python train.py --model="self-supervised image encoder" --dataset="small charts drawn from random numbers" --crop_scale_min=0.4 --color_jitter=0.4 --norm="layernorm" --norm_position="pre" --projector_hidden=512 --projector_out=128 --target_momentum=0.99 --nesterov=true --magnitude_pruning=0.3 --lr_schedule="cosine" --final_lr_fraction=0 --warmup_steps=2360
Rows from block 4, named by matrix and row number. Rows with one number belong to one neuron. Each number is 128 + 32 x the weight over its row's rms, rounded and kept within 0 to 255. All counts start at 0. After the name is the row's rms in percent of the matrix's.
# fc1: MLP up (model.blocks.4.mlp.fc1.weight, 384x192), inputs 0-95
# fc2: MLP down (model.blocks.4.mlp.fc2.weight, 192x384, transposed), outputs 0-95
fc1.288 100 [126 161 137 128 180 178 128 128 132 128 121 100 119 107 165 208 126 154 114 128 128 109  70 155 152 128 119 105 146 109 128  89 102  94 158 141 128  79 131 166 164 134 128 125 141 151 128 196 128 128 124 128 139 167 181 144 222  95  83 128 155 139  97 151 120 106 114 128  65 108 155 153 128 128 167 150 139 127 128  89  78  87 161 140 115 110 172 128 109 128 168  70 119 108 166 156]
fc1.289 107 [175 107 148 117 128  85 155 231 147 173 147 103 128 128 120 128 128 184 155 107  87 128 107 142  62 154  71  86 115 184 128 128 107 148 117 128 147 128 193 128 161 117 116 128 128 133  86 173  97 203  73 128  98 128 105 128 114 189  66 119  94 128 182 101 107 183 128 125  63  71 109 146 130 128 128  88  87 133  76  92 109 173 157 128 176 135 180 140 128 153 116 164 128 129 111 135]
fc1.290 092 [169 164 181 103 140 128 176 144  83 156 131  98  99 165 128 138 164  59  78 129 139 144 128 128  94 123 128 128 147 128 128 174 143 128 128 148 182 128 172  86 175  68  50 151  67  78  74  96 128 181 111 152 157 136  71 128 128 157 128 102  75 128 128 105 128 146 128 127  57 156 128  97 128 115 106 114 119 122 128  92 146  95 128 128 111 148 117 128 128 128 145 126  75 128 105 104]
fc1.291 084 [128  64  78 143 224 144 135 128 157 128 128 128  69 139 126 148 101 122 152 128 128 163 128 128 128 128 128 151 128 169 128 128 147 128  48 128 128 127 128  90 128  81 241 128 128 128 231 128 128 164 128 107 101 128  76 128 132  76 143 153 154 173  86 128 169 128 102 128 128 128 128 119  58 128 128 128 128 128 101 128  47 183 155  89 128 168 128  83  79 139  59 107  68 107 128  74]
fc1.292 081 [125 164 120 128 128 111 162  59 104 108  81 132 183 196  67 152 102  79  56  66  80  89  91 153 162 128 184 128 128 113 162 106 128 109 164 134 104 111 137 128 225 128 103  56  80 159 146  71 127 128 103 141 128 128 128 128 138 128 197 128 128 128 112 128 147 150 128 128 133 182 128 128 129 128 163 137 130 128 128 143 129 128 158 121 128 166 125  95 139 184  39 128 114 128  99 128]
fc1.293 084 [123 171 158 120 128 128 127 128 122 141  62  46  74 128 128 187 132 150  86  95 128 182 116 143 128 138 128 110 128 131 162 169 128 170 162 151 128 172  82 128 106 152 188 128 118 151 128 115  87 128 107 119 188 118 128  64  53 120 128 119 128 128  95 111 128 150  89 196 128 111  62 104 117 104 127 172 128 132  63 136 128 138 128 129 181 145 174 146 152 174 182 116 147 128 101 139]
fc1.294 098 [157 123 106 162  97 128 201 128 111 128 201 138 138 128  95 185  96 128 101 163 128 126 128  80 128 128 143 128 105  81 148 128  88  97  96 133  86 110 128 128 151 166 173  84  85 109 154 160  74 128 128 165 128  81 128 143 101 106 111 128 169  99 133 128 128 109  89  89 128 128  57 118 179 164 161 128 128 151 112 125 128  57 159 126 156 128 142  98 128 183 128 128 128  64 172 128]
fc1.295 092 [128 128 156 183 128 185 128  86 193 128  46 141 155 128 179 112 166 194 128  33  88 148 128 142 128 128  92 153 128 128  99 134 128  93 128 158 113 128 128 128  95 128 128 128 128 169 128 128 112 105 112  91 165 128 128 144 190 171 128 150 132 162 128 152  61 116 114 158 102 128 128 119 121 111 128 123 161 141 108 133 128 128 113 130 151 144 141 128  47 128 128 172 159 160 183  63]
fc1.296 120 [ 99 128 128  93  95 111  91 128 173  53 105 148 138  93 128 128 128 104 153 144  85  99 128 168 128 136  78 128  99 155 128 161 131 152 131 128 159 113  48 128 133 189 154 128 156 128  96 176 100 128 128  86  97 139 128 159  93 127 169 128 184 173 128 128 161 197 130 163 138 108 128  90 128 166 140 137 205 110  82 112  58 128 151 108 118 128 146 128 140 169 128 101 140 174 123 102]
fc1.297 104 [ 63  98 167 174 119 149 188 116 125 128 100 168 116 128 149 140 128 115 164 156 111 115 123 134 101  59 135 111 153 155 162 128 141 128 150 155 128 123  92 186 128 154 146 140  78 128  99  71  70 134 153 128  93 159 143 143  80 128 112 137 128 206 128 128 155 128 110 151  76  72 198 165 128  98 172  90 103 128 126 128 102 160  85 125 137  73 114 128 193 167 132 163 154 128  89 128]
fc1.298 085 [128 128 128 146  88 165 106  91 128 128  92 169  80 128 206 128 113 127 136 128 162 172 117  62 139 128 128 128 128 185 114 147 170 129  61 128 126 156 136 128 128 128 158 154 160 109 172 101 128 128 106  99 128 141 128 144 128 158  84 150 128 110 102 114 101 153 126 142 128  88 128 128 135 167 101  85 128 165 108 169 108 214 133 128 158 127 128 194 128 128 190 116 136  60 176 128]
fc1.299 102 [101 119 128 128 199  95 139 139 176 147 112 129 100  78  99 121 102 128 114  74 128 203 128  84 146 107 177 180 172 126  81 128 152 105  96 158 107 122 128 189 173 186 128 147 128 189 130 179  90 125 124 128  85 143 113 145 128 155 139 128 114 123 149 106 136 128 176 128 128 128  64 148 128 100  97 110 128 128 128 175 156 106 153 195  93 150 176 119 146 128 173 105 167 128 150 180]
fc1.300 091 [ 94 144 134 116  58 128  53  90 145 129  83 148 139 159 213  99 164  92 156 107 120 134 140 174 128 128 192 165  93 122 114 179 124 174 128 137 118 162 114 128  76 128 142 102 111 150 200 167  52  82 128 108 128 159 163  69  79  84 165 128 128 128 128 124 118  92 217 128 116 128  87 108 128 128 128 128 128 128 110 128  96 136 143 128  78 128  96 134 128 175 128  69 128 128 171 156]
fc1.301 097 [ 95 128 178 117  96 128 128  87 128 105 188 128 127 140 128  82 128 219 164 158 128 128 128  87 128 154 122 128 128 106 128 128  95 128  88 139 132 232 165 128 147 128 103  90 128 141 220 128 118  64 120 128 128  58 128 128 143 159  89 128 177 128  70 122 165 100 137 101 128 128 128 133 128 124  72  68 181 128 142  91 128 175 129 173 176 128 128 108 127 119  86 128 128 102 136  92]
fc1.302 101 [128 119 183 143 123  37 128  94 142 153 129 222 128 128 202 144 122 111  71 154 128 186 228  33 128 128 140 139 168 133  80 109 191 128 164  82 128 128  99 111 156 183 130 106  73 121 144 117 159 121  65 162 128 133 128  97  60 101 128 179 119 150 128 120 152 128 128 186 156 111 128 128  72 110 128 125 128 118  91 141 107 111 103 128 151 140 152 113 148  96 128 161 128 128 128 128]
fc1.303 082 [128 128 128 153  83  63  79 196 162  71 128  80 128 153  62 117 128  77 138 128 165 187  98 157 160  98 128  53 126 111 128 118 106 175 128 209 128 123 205 146 128 128 104 139 198 158 128 128   5 132 170  91 128 202 153 135 128 128  72 106  64 128 128  84 128 128 155  96 128 142 128 130 152 128 128 128 180  70 128 110 146 128 136 128 128 118 119 130  69 137 159  91 144 128 103 169]
fc1.304 098 [128 154  87 147 128  51 128 128  98 182  99 128 158 128 128 131 217  86 128 154 150 165 128  94 128 128 183 128 148 128 111 128 199 170 128 110 128 128 141 178 128 128 112 123  92  82 108 142 140  78 128 128 128 128 128 128 158  85  99 116 119 128 193 161 123 134 128 133 173 113 128 108 105  99 128 155 167 124 128 128 152  14 128 128 102 111 128 184  63 128  99 128 128  75 161 128]
fc1.305 097 [151 128 168 125 128 128 128 128 113  88 136 160 120 128 164  92 161  51 176 128 128 128 168  88 128 160 161 168  69 147 107 165 162 101 136 106 194  69 113  94 114 141 155 118 128 118 128  40 128 148 128 128 117 128 128  63 128  20 128 142 128 128 105 128 128  49 128 127 128 128 169  93 128 182  98 128 128 128 128 122 148 166 128 128  68 137 104 128 101 102 127 128 128 128  79 192]
fc1.306 096 [152 128 128 162 128 128  79 128 205 154  89 148  83 128 160 128 140 128 112  89  65 105 119  91 128  76 128 132 128 128 160 155  75 128 186 128 127 181 121 143  98 154 128 128 101 150 115 128  99 128 156 128 128 138 128 118 128 147 128 127  84 128 107 167 128  68 151 128 128 146  63 128 128 128  79 128 128 132 128 161 149  61  82  69 163 144 211 128 128  89 128 137 128 102 118 167]
fc1.307 110 [152  73  95 194 193 177  94 128 128 128  92 154 128 192 178  86 141 123 128 113 152  49 171 128  67 145 163 128 132 109 140 128 128  62 162 145 165 148 128 128 105 122  86 191  91 128  52 128 128 128 128 115 105 175 134 128 128 157 155 116 140  75 178 133 123  93 128 143 198 128 115  97 128 119 128  97 103 128 155 153  98 133 137 128 198  92 113 128 101 155  95 172 128  68 108 102]
fc1.308 093 [187 128  48 111 138 170 128 153 161 159 128 187 161 140 144 167 143 107 128 152 113 172 151 146 153  90 181 128  97 128 128  78 113 128 167 128 128 136 135  93 116 136 128 128 131 128 128 128 162 124 126 218 189 195 128  54 128 191 128 128 165  59 128 131 122 174 160  94 106 153 128 154 119 112  73 128 128 164 155 128 244 150 128 148 107 136 150 116  89 128 128 111  96 131  91 128]
fc1.309 120 [128 137 153 186 128 125 144  94 128 103 128 128 128 195 128 181 225 162 128 141  75 113 134 102 161  82 128  93 128 151 129 128 107 128 119 157  93 128 124 195 132 140 139 120  75 144 112 189 158 181 128 128 108 175  59 107 128 144  47 136 129  92 105 128 128 116  86 133 137 155 128 128 184 114 131 128 142 175  83 178 128 128 109 128 128 145 210  77 155 107 128  88 152  98 128 168]
fc1.310 089 [158 128 128 155 127 162 118 128 135 169 198 128  83 150 111 150 170  34  80 128 128 110 143 116 111  97 128 128  99 128  76 128 152 128 152 128 156 166 128 128 172 155  94 111 128 132 172 163  68 134 128  75 180 170  78 125 144 128 159 128 128  92 179  70 125  83 143 128 152 128  98 145 147 166 128 128 128  83 190 128 128 113 115 196 144 128 206 128 141 190  97 142 169 148 145 128]
fc1.311 101 [128 121 180 159 134 128 169 128 128 158 105 156 103 128 110 128 107 165 106 160 113 128 128 115  71  95  58 135 142 152  95 177 170 147 128 111 123  92 114  67 128 176 165 135 126 195 116 148 128 148 130 128 172 171 166 120 131 177 174 116 128 179 215 118 128  61 141 151 128 128  98 128 128 128 142 226 150 116 108 130 163 107 106 151 116 128 128 128 143 183  88 151 128 182 102 115]
fc1.312 096 [140 128 118  41 128  97 128 157 159 150 226 128 151 153 128 240 128 153 161 206 134 165  87 128 165  94 175 172 143 175 156  92 128 183 128 147 114 197 143 128  64 173 128 150  80 137 181 128  79 128 128 128 128  81 128 140 110 153 104 171 146 128 111 113 103 128 128 102 128 124 111 128 101  92  97 114 128 154 128 128 165 128 119 128 130 152 118 151 135 128 128 128  95 129 142 102]
fc1.313 101 [128  74 163 150  93 128 110 128 102 155 108 128 128 118  48 152 104 176 197 128  85 141 143 130 124 151 110  99 151 143 186 163 128 128  94 132 171  56 142 204 168 128 104 128 128 147 121 114 133  82 128 223 196 117 101 128 128 106 143 128 185 128 147  77 128 133 132 128 143 128 152 126 128 129 148 100  91 237 164 128  73 165 190 178 128 133 128  84  94 197 128  83 175 192 121 159]
fc1.314 095 [128 128 102 128 110 134 128 163 167 128 128 102 128 190  69 188  16 144 123 128 117 128 102 177 133 196 128 128 128 136 128 128 124  98  52  89 116 176 106 101 102 128 173 128 124 128  56 120 119 123 168 128 145  86 153 179 142 134 128 128 178 173 155 135 128 118 141 128 128  54 152 112 128 107 160  65 128 160 144 128 163 107 120 145 128  89 128 152 109 199 128 162  90 167 128 128]
fc1.315 109 [128 128  11 158 128 128 151 112 103 128 128 128 128 128 107 133 195  88 191 151 135 128 128 124 120 128 155 155 128 142  85 129 125  85 136 135 128 128 138 128 128 155  97  77 218 128 156 151 137 166 132 101 170 141 128  84 157 156 128 128 142  75 115 128 128 200 145 111 133 151  76 128 143 196 167 117 128 172  75  94 108 155 128 128 128 102 128 154 128 152 172 102 127 128  68 128]
fc1.316 095 [146  46 128  39  87 128 153  53 128 128 172 128 128 125 128 104 128 128 128  88 166 131 128 128  91 163 128 161 128 133 128 151 152 207 177 128 126 156 194 108 168 171 133 156 123 132  97  62 128 104 145 128 128 154 128 122 129 128 114 105 128  83  86 128 157 128  90 103 113  60 128 110  91 128 106 131 237 121 103 141  97 128 128 173 143 102 132 147  91  96 128 128 118  59 128  99]
fc1.317 100 [132 129  84 128 167 109 156 116 179 128  95 111  81 128 158 128 164 118 112 128 180 101 176 122 128 174 135 128 121 162  69 128  99 128 137 124 128 120 128 109 160 128 128 136 122 143 128 104 145 181  76 157 180 127  89 128 188 117 117 164 191 182 162 128  98 172  67 128 137 107 119 156 116 157 142 180  74  98 173  97  59 110  62 102 167  67 128 128 128 136 128  87 155 191 128 128]
fc1.318 112 [128 179 100 184 160 128  78 102 174 128 115 133 156 152 143 109 115 148 132 101 113 136 176 128  88 186 128 146 120  68  77 107  90 145 156 173 135 153 150  99 128 128 150 134 163 195 128 112  98 146 129 128 116 128 110 132 128 128 128 165 168 142 136  62  79 128 182 208 128 128 104 128 169 128 117 149 156 128 149 128  89 159  83 128  73 128 148 128 128 128 108 108 128 104  95 206]
fc1.319 100 [ 99  92 198 126 144  73 128 183 120 121 128 119  99 128 128 104 128 115 128 128 108  69 128 128 106  68  99 104 128 108  96 128 133 153 125 128  90 114 128  68 128 103 128 154 128 146 142 128  86 157 117  78 175 126  52 128 128  99 139 148  20 130 128 128 154  87 146 181 128 126 139 100 158 128 135 128 102 128 128 127 123  71 138 128 128 167 128 128 162 100 128 182 150 180 178 110]
fc1.320 104 [196 182 128 128 128 134 200 118 142 178  77 136  55 138 128 128 106 128 128 128  88 154 100 126 128  98 101 151 119 128 164 148 134 128 148 143 168  67 128  91  99 147 187 169 164 128 123 148 145 159 162 135 108 197 128 113 134  98 102 134 106 128 128 107 168  73 153 128 139 191 128 128 228 100 119 132 128 201 130 128 136 126 144 128 128 140 197  89 128 128 128 103 128 128 180 128]
fc1.321 094 [140 153 128 128 104 160 192 117 128 128 125  98 128 128 157 176 128 128 128  90 209 125 143 128  89  93 155 132 208 182 166 158 102 170 137 128 141  79 116 128 128 128 128 145 131 128  85 133 128  92 128 132  67  84 162 136 147 163 130 108 138 109 141 128 226  87 155 128 110  53 128 108 138 128 123 128 157 141 128 128 116  57 128 105 156 128 128  39 128 128 215 134 128 174 128 128]
fc1.322 093 [137 141  82 128 178 105  67  74 174 128 166 160 128 137 178 128 161  95 174 128  69 147 108 128 116 128  35 153 128 110  95  99 113 119 122  84 118  65 149 155 101 119  93 140 128 128  56 170 141 147 128 109 195 109 202 128 158 170 128 147 128 128 202  97  98  58 171 179 106 205 128 153 128 128 151 137  68  84 164 129  66 167  59 128 134 131 127  83 148 128 152 100 128 128 128 128]
fc2.288 104 [132  94 125 121 107 128 114  73  67 128 128 162 128 161 137  86  84  97 140 128 128 128 128  36 103 128 151 174  89 159 170 147 131 172 128  77 133  81 105 110 128 128 155  72 140 128 175  94 128 100  69 144 128 200 102 140 128 150 146 164  59 128 113 111  29 128 159 128 171 148 130  42  89 122 128 111 148 139 144 141 146 112 151 168 133 128  67 128 128 128 170 128 135  62 101 138]
fc2.289 096 [144 167 128 129 128 128 128 134 128 128 128 106  68 128 116  84 144 147 137 128 141  92 109 165 182  66 158 210 128  96 128 188 128 128  71 158 128 116  39 113 133 149 176 128 128 128 128 128 128  79 119 177 181 128 128 104 173 135 122 121  96 128  86 128 128  61 128  96 116 152 147 176 128  86 154 171 195 128 188 128 133 107  95 184 153 104 128 167 128 128 128 131 107 128 217 128]
fc2.290 099 [128  85  56 128 131 129  82  91 162 169 160 176 128  94 155 128 102 168 216  93  92 128 134 128 104 147  65 194 128 103 132  52 128 128 193 148 128 162 108 172 145 130 178 120 176 123 166 128 128 141 100 150 137 150 173 191 162 128 128 105 206 118 161  90  99 120 128 128 180  65 128 128  67 128 128 128 136 100 134  97 138 128 154 128 132 113 128 127 120  86 128 128 166 128 159 136]
fc2.291 097 [157 184 218 115  62 126 128 177  68 133 107 145 216 198 128 128 128 128 128 143 192 120  80 122 128 128 128 174 128  70  95 131 111  94 128 124 128 171 155 177 147 118 105 128  54  75  94 128 127 128 128 128 128 134 111 128 121 160 129 128 110 106 121 128  86 128 117 139 110 128 110 117 128 128 128 172 128 114  56 128 244  86 128 121 123  72 158 128 158 210 174 128 185 209 128 145]
fc2.292 089 [128  57 128 128 128 128 128 151 128 168 145 128 123  87 128 128 128 128 128 128 128 190  93 156 100 128 101 162 137  53  96  67 163 119 128 106 128  90  96  87  75 106  65 209 128 118 149 137 128 197 164 128 145  71 101 128 122  63 140 128  68 113 216 167 162 128 160  89 128 114  65 169 128 207 128 128 128 128  87 110  78 194  65 129 128  97 146 122 128 128 120 146 187 128  86 117]
fc2.293 081 [128  53 128 128 128 151  92  97  90 117 194 143 138  35  75 142 128 103 109 156 128 128 140 112  99 103 195 128 160  87 163 109 128 126 138  97  56 128 128 128 147 112  98 139 110  84 167 179 156 172 166 128 136 153 128  97  77 128  96  95 125 128  85 152 119 122 128  83 114 128 150 128  80 128 117 128 138 197 133 136 128 120  95 166 114 175 184 179 146 161  57 160 128  93 128 128]
fc2.294 114 [ 54 128 144  79 128 105  96 153 172 115 142 107 156 114 150  99 117 171 128 154  73 128  88 151 128 176  97 178 128  94  81 128 116 128 128 128 128 139 137 128 131  90 101 128 128 106 152 201 128 109 107 128 128 186 133 170 198 109 214 115 128  97 142 184 173  48 133 153  68  98 156 128 136 121 172 147 107  94 162 128 144 128  99 146 125  68 113 119  68  88 153 112 128  73 121 108]
fc2.295 101 [196 154 128  38 177 128 176 128 128  97 183 159 143 110 128 128 128 128 133 203  92 141 106 128  83 157 109 128 143 181 146 116  93 137 140 128 107 128 143 118 164 150 128 128 153  91 105 128 128 193 128 154  85 157 137 134 128  91 128 128 128 114  98 128 158 178 181 142 175 159 141 172 116 192 128 128 128 125 128 130 128 128 128 115  65 119 158 107 138 100 147 113 128 128  48 198]
fc2.296 109 [195 128  88 139 155 171 109 151 148 157 123 197 132 140 130  98 128 123 128  64 162 128 128 128 172  78 185  95 128 156 151 128  66 115 140 128 128 122 182 108  99  38  87 142 128  50 111 142  90 143 160 194 129 151 106 166 169 167  98 159  95  93 105 128 128 131 128  85 149 100 128 160 151 109 128 124 103 147 128 116 142 134 164  99 128 128  97 106 132  73 167 128 148 128 128 130]
fc2.297 105 [128 128 172 100 128 140  78 128 163 154  86 128  97 127 151 161  95 155 153 128 128 128 125 206 152 128  97 144  73  46 190 128  82 128 118 128  98 128 128 122 138 120 128  92 122 140 128 128 123 109 148 126 128 128  55 194  51 135 128 110 130 128  89 105 101 160 176 128 142 137 128 128  61 141 143 163 146 191 181 128 157 128 128 157 133 120 128 183 128 113 128 159 182 128  87 128]
fc2.298 085 [ 89 128 170  86 143  78  74 129 128 152 159 128 128 128 115 142 153 150 190 128 115 128 128 115  87 128  69 210 128 153 150 153 128 128 138 128 157 114  97 128 128 128 131 171 128 107 128 128 107 128 174 128  88 128 143 128 128  71 132 128 152 128 216  98 213 128 135 172  94 128  95 154 166 128 213 128 128 128 198 117 102 155 117 128  92 128 163  59 128 161  93 128  95 128 128 128]
fc2.299 094 [173 142 175  94 128 172 137  68  90  48 142 155 121 146 156 125 128 111 164 144 106 114 128 160 125 160  66 128 105 128 128 128 125 119 155 150 150  59 136  70 132 151 128 104 128 140 128 130 128 128 105 169 183 144  98 152 214 128 118 128 138 128 128 127 128 124  18  91  67 128 167  65  92 128 189  75 128 128 128 101  83 128 128 128 170 147 128 126  23 128 114 128 117 129 172  94]
fc2.300 096 [128 171 128  87 137 128 105 138  19 105 128 128 128 177  43 100 128 152  87 186 166 128 128 128 128 113 164 140 128 146 128  90  95 125  85  95  90 127 128 164 128 140  97 124 140 153 183  78 105 128 128 148 161 128  97 109 178 166 128  98 128  92  80 131 172 157 154 142 159 111 128 136 128 141 128 103 137 131 149  49 128 106 128 128 128 110 125 128 100  73 128 204 100 128  90 167]
fc2.301 109 [102 130 128 128 128 132 128 168 128 158  81 116 128 120 112 167 181  78 128 111  66  97 115 149  83 128 114 133 128 107  95 130 115 177 128 128  91 157  75 128 103 128 128 147 142  85 107  78 146 185 128 112 181  80 117 128  86 128 152  72 128 105 146 128 123 152 128 128 148 143 184  76 105 128 105 160 117 128 142 128  92  95 127 128  77 155 128 128 175 108 172 181 135 142 128 128]
fc2.302 107 [ 84 155 153 128 128 160 128 128  76 105  98 103 128  78 128 128  60 128 128 128 128  96  77 128  54 128 185 104 128 128 165 128 128 128 128  82 118 131 160 180 113  55 131 114 128 128 128 128 118 128 200 116 128  92 106 170 128 162 122  83 153 176 137  98 114  70  42 128 128 125 188 185  88 128 128 177 128 107  72 144 111 128 181 152 207 149 125 121 174  86 142 136 128 134 109 107]
fc2.303 101 [128 162 117  84 128 102 122 224 128 161 190 128 128 160 128 128 111 155 128 122 117  67 128  76 190 203 128 128 128 128  76 128 130 128 167 138 128 128  95 128  68 193 107 132 127 185 128 128 179 117 128  24 128  85 128 125 154  93 162 128 158 128 184 128  97 133 128 128 155 128 165 128 128 128 150 119 134 128 108  72 119 128 128 128 139 149 139 179 182 131 128 195 128 151 128 148]
fc2.304 089 [128  53  92  68 106 145 170  79 128 128 185  38 128  66 152 100 128  84 160 143 151 148  82 128  64 128  33 128 128 128 102 128  64  70 169 165  68 128 128 109 159 109 113 128 128 128 128 128 128 128 128 128 135 128  77 128 109 128 128 128 128  83 123  42 128 152 139 154 128 128 202 128  90 128 158 165 113 128  95 160  93 186 160 153  42 128 128 127 159  53 145 154  52 143 128 102]
fc2.305 096 [ 96 128  87 136 147  96 192  86 157 185 128 114 162 128 128 128 121  87  79 132  83 156 127 166  70 162  65  73 138 101  82 145 166  57  80 118  80 164 128 128 143 179 168  95 161 139 128 128 184 190 157 128 128 128 120 128 128 165  78 128 124 128 108  77 169 128 162  84 141 113  98 103 158 128 128 128 111 155 150 117 126  93 128 145 147 128 171 128 165 196 178 128 195 139 128 134]
fc2.306 098 [161 128 136 128 128 128 190 157 125 165 156 142 128 128 128  79 156 156  65 128 182 138  98 150 128 128 128 107 167 113 128 128 172  93 140  93 107  54 197 128 146  75 128 106 146 117 155 156 128 158 128 128 116 161 128 153 131 103 141 167 109 163  69 105 128 176 128 155 136  43 151 145 162 144 178 114 128  49 151  79  76 196 128  75 128 121 128 128 128  94 167 128 128 161 163 137]
fc2.307 094 [ 87 173 105 128  89 128 138 128 136 144 128 128 113 128  85 128  98 128  86 164 118 145 128 162 168 155 106 158 128 153 135 128  96 159  38 128 128  84 151 103 201  65 128  46 128 187 156 128 225 128 112 154 136  70  98  98  70 107  80  56 121 221  88 128 142 128 128 147 128 145 149 117 146 141 178 128 128 142  90 130 139 128  89 164  29 127 128 128 128  69 134 119 128 190 138 194]
fc2.308 084 [ 67 131 159 112 118 128 128 157 128 128 136  85 153 156 144  55 201 128 128  53 128 128 103  78  53 128 125 128 150 176 138 193 172 128  80 147 124 128 118 194  97 110 128 128 125 128 171  97 131 129 128 128  69 128  50 184 128 127 126 128 109 178 122 110 128 141  61 216 182  89  51 128 115 128 195 128 128 128 128 145 127  91 114  85 156 145 128 128 155 128 128 128 128 143 128 169]
fc2.309 100 [125 104  47 128 128 106 122 112 128 182 128 123 128  73 128  60  65 128 128 128 163 128  97 120 177  95 128 162  88 142 184 108 128 130 128 167 128  98 128 128 188 167 177 106 100 171 204 128 128  70 153 136 113  88 156 146 162 132 168 128 154 147 203 156 128  79 109  66 100 128  56 128  82 128 128 102 128 123 128  68 128 128 187 128 128 102 128 199 108 163  91 128  86 131 180 116]
fc2.310 075 [114 157 128  86 112 174 127 128 176  97 102 188 181 109 136 127 147 214 128 157  66 137 174  93 121 144 130 146 128 100 128  95 128 124 163 148  93 124 128 128 120 128 156 138 163  70 152  70 142 102 128 171 103 128 103  74 173 133  61 113 128 128 147 145 146 149 128 114  53 180 128 128 176  47 128 141 151 144 128 138  99 128 224 119 175 128 128 128 103 148 128 128 128 195 118 128]
fc2.311 104 [103 128  51 128 128 146  94 128 128  93 128 101 128 128  59 128 128 103 162 110 162 128 128 166 191 125 190 128 128 129 128 114 128 128 183 127 119 128 128  95 152  45  80 128 149 128 160 127 141 193 122 178  86  70 195 128  97 128 134 124 148 128  60 192 104 141 135  97 128 111 128 164 128 212  99 128 163 189 175  85 118 128 128  97 110 128 128 128 128 128 156 100 128 141 144 201]
fc2.312 102 [ 80 162  30 203 137 162 128 186 119 115  99 128 132  82 151  96 128 113 125 141 131 128 128 182 110 128 103  50  61 152  99 143 128 169 187 173 128 128  98 128 128 128 128 128 135  83 128 128 159  82 129 128 160  94  57 128 112  65 128 144 128  46 162 128 159 204 114 122 101 135 127 128 125 118 128 137 144 117 128 128  50  82 128 128 138 128 110 115 128 128 163 131 154 128 128  92]
fc2.313 097 [158 128 134 155 128 128 170 128 126 111 101  49 128 133 128 165  76  83  81 160 160 128 169 128 175 128 108 128 186 128 115  99  65  78 128 137 140 128 128 128 128  85  82 128 105  90 164 128 128 128 128  96  60 128 136  93 128 173  96 128 128 128 164 151 128 128 105 128 128 151 128 188 147 122  86 139 118 168 116 127 163 159  80 128 157  80 129 128 128  72 128 112 128 128 136 116]
fc2.314 106 [162 124 128 187 165 128 104 128 106 128 176  46 128 204 128 128 166 105 129  83 103 141 146  88  93 154 173 132 128  99 128 128  89  74 128 117 132 130 172  85 102  89  79 152 163 128 107 102 152 164 128 128 128 128  96  73  40 128  70 105 165 161 109  67 193 177 110 194 128 148 128 128 128  90  94 150 128 128  92 128 133 128 134 128 128 143 218  80 128  96 189 103  70 109 110 128]
fc2.315 097 [111  99 245 116 128  92 167 104 128  84 128 128 121 118 160  64 108 145  53  63 111 128  73 128  89 128  71 128 110 128 148 143 136 180 128 148 135 178 128 128 134 136 128 157 128  75 130 128 128 128 144  94  87 126 102 192 128 128 188  90  73 183 128 128 128 128 153 128 115 128 182 139 128  70 180 174 128 145 185 128 189 112 154 143 128 170 128 150 128 131 128 128 128 119 128 122]
fc2.316 094 [ 60 128 140 113 128 117 109 156 192 128 128 210 128 149 128 110 119 210 128 128 143 137 128 120 177 128 128 121 143  77 128 128 129  37 128 128 128 105  93  65 123 128 128 128 110 113  64 158 147 194 130 111 128 138 191 128 133  96 153  60  94 128 242 135 182 156 125 128 147 180 109 128 128 128 172 110 155 128 155 128  98 101 128 107 128 177 165 128 154 131 185 128 134 151 128 158]
fc2.317 100 [ 75 117 133 128  99 206  66 128 145 128 128 200 128 116 162  80 128 135 128 128 128 149 128 154 175  96  59  89 144 128  70 128 127 128 172 160 128 173  78 140  81 145 155 124 111 113 128 128 103 110 104 149 128 128 131 147 106 143  85 154 103  64 128 115  96 157 115 116 128 128 126 180 171 165 110 116  79 128 157 173 128 112 232 128 117 198 128 152 116  87 111 163 142 205 128 139]
fc2.318 106 [190 108 128 126 128 141 103 161 187 152 128  88  74 128 128 190 110 190 128  97 161 102 130 120 154 128 167 168 124  76 128 128 115 128  56 128 153 210 124  96 111 157 128 101 168 134 157 158 154 136 109  84 150  88  78  93 162 150 128 112 156  96 128 128 210  62 128 128 128 128 120 111  92 139 118 128 112 128 105 128 123 128 128 165 129 187 111 128 117 131 137 146 162 128 132 128]
fc2.319 100 [155 136  95 128 128 166 167 128 178 128  73 186 127 188 155 108 128 150 130 128 155 134  94 101 130 136 161 152 158  97 128  68 104 140 128 128 168 180 150 178 128 128 139 128 103  83 128 128 111 102 128 128 122 128 180 211 128 127  66 111 166 111 163 128 106 128  88  82 147 128 128 120 128 159 114  27 128 128 112 128 108 132  33  64 128 105 130  68 128 147 128 128 128 128 120 134]
fc2.320 104 [115 128 128 128 133 148 101 155 150  99  75  73 156  99  51 144 112 128 160 128 128 135 128 128 128 153 153 128 128 169 113  64 148 128 128 102 155 128 155  64 128 103 105  96 128 128 128 128 128 140 162 128  62 128 152 103 128  91 181 151 203 177 128 128 128 128 122 105 128 132 112 167  92 158 174 128 144  63  97 128  64 154  99 134  54 155 185 128 128 144 128 128 128 128 128 110]
fc2.321 097 [ 91 128 123 130 128 109 108  80  86 107 128 128 172 128 160 113 159 128 137 163 111 141  83 168 173 140  98 120 185 112 106  87 186 104 154 131  97 163 128 124 128  93 128 124 204 128 128 183 112 128  72 163 174 128 119 128 139 128 111 128  57 105 128 128  92 168  72 128 141 128  73 127 128 128 194 128 128  53 156 128 118 162 128 128 128 163  81 125 125  49 128 153 128  50  90 120]
fc2.322 093 [144 116 155  93  99 167 174 179 128 128  92 128 128 157  91 177  68  69 101 128 128 137 128  87  72 128 175 123 128 128 188 147 128 107 128 109 135 128 146 125 128  67 172  96 128 172 103 100 128  86 100 165 113  99 104 140  50 127 114 112 128 204 149 123 150 128  99 139 165  72 128 136 128 128  77 167 128 138  46  89 197 176 163  89 158 119 110 169  87 128 123 169 113  96 138  91]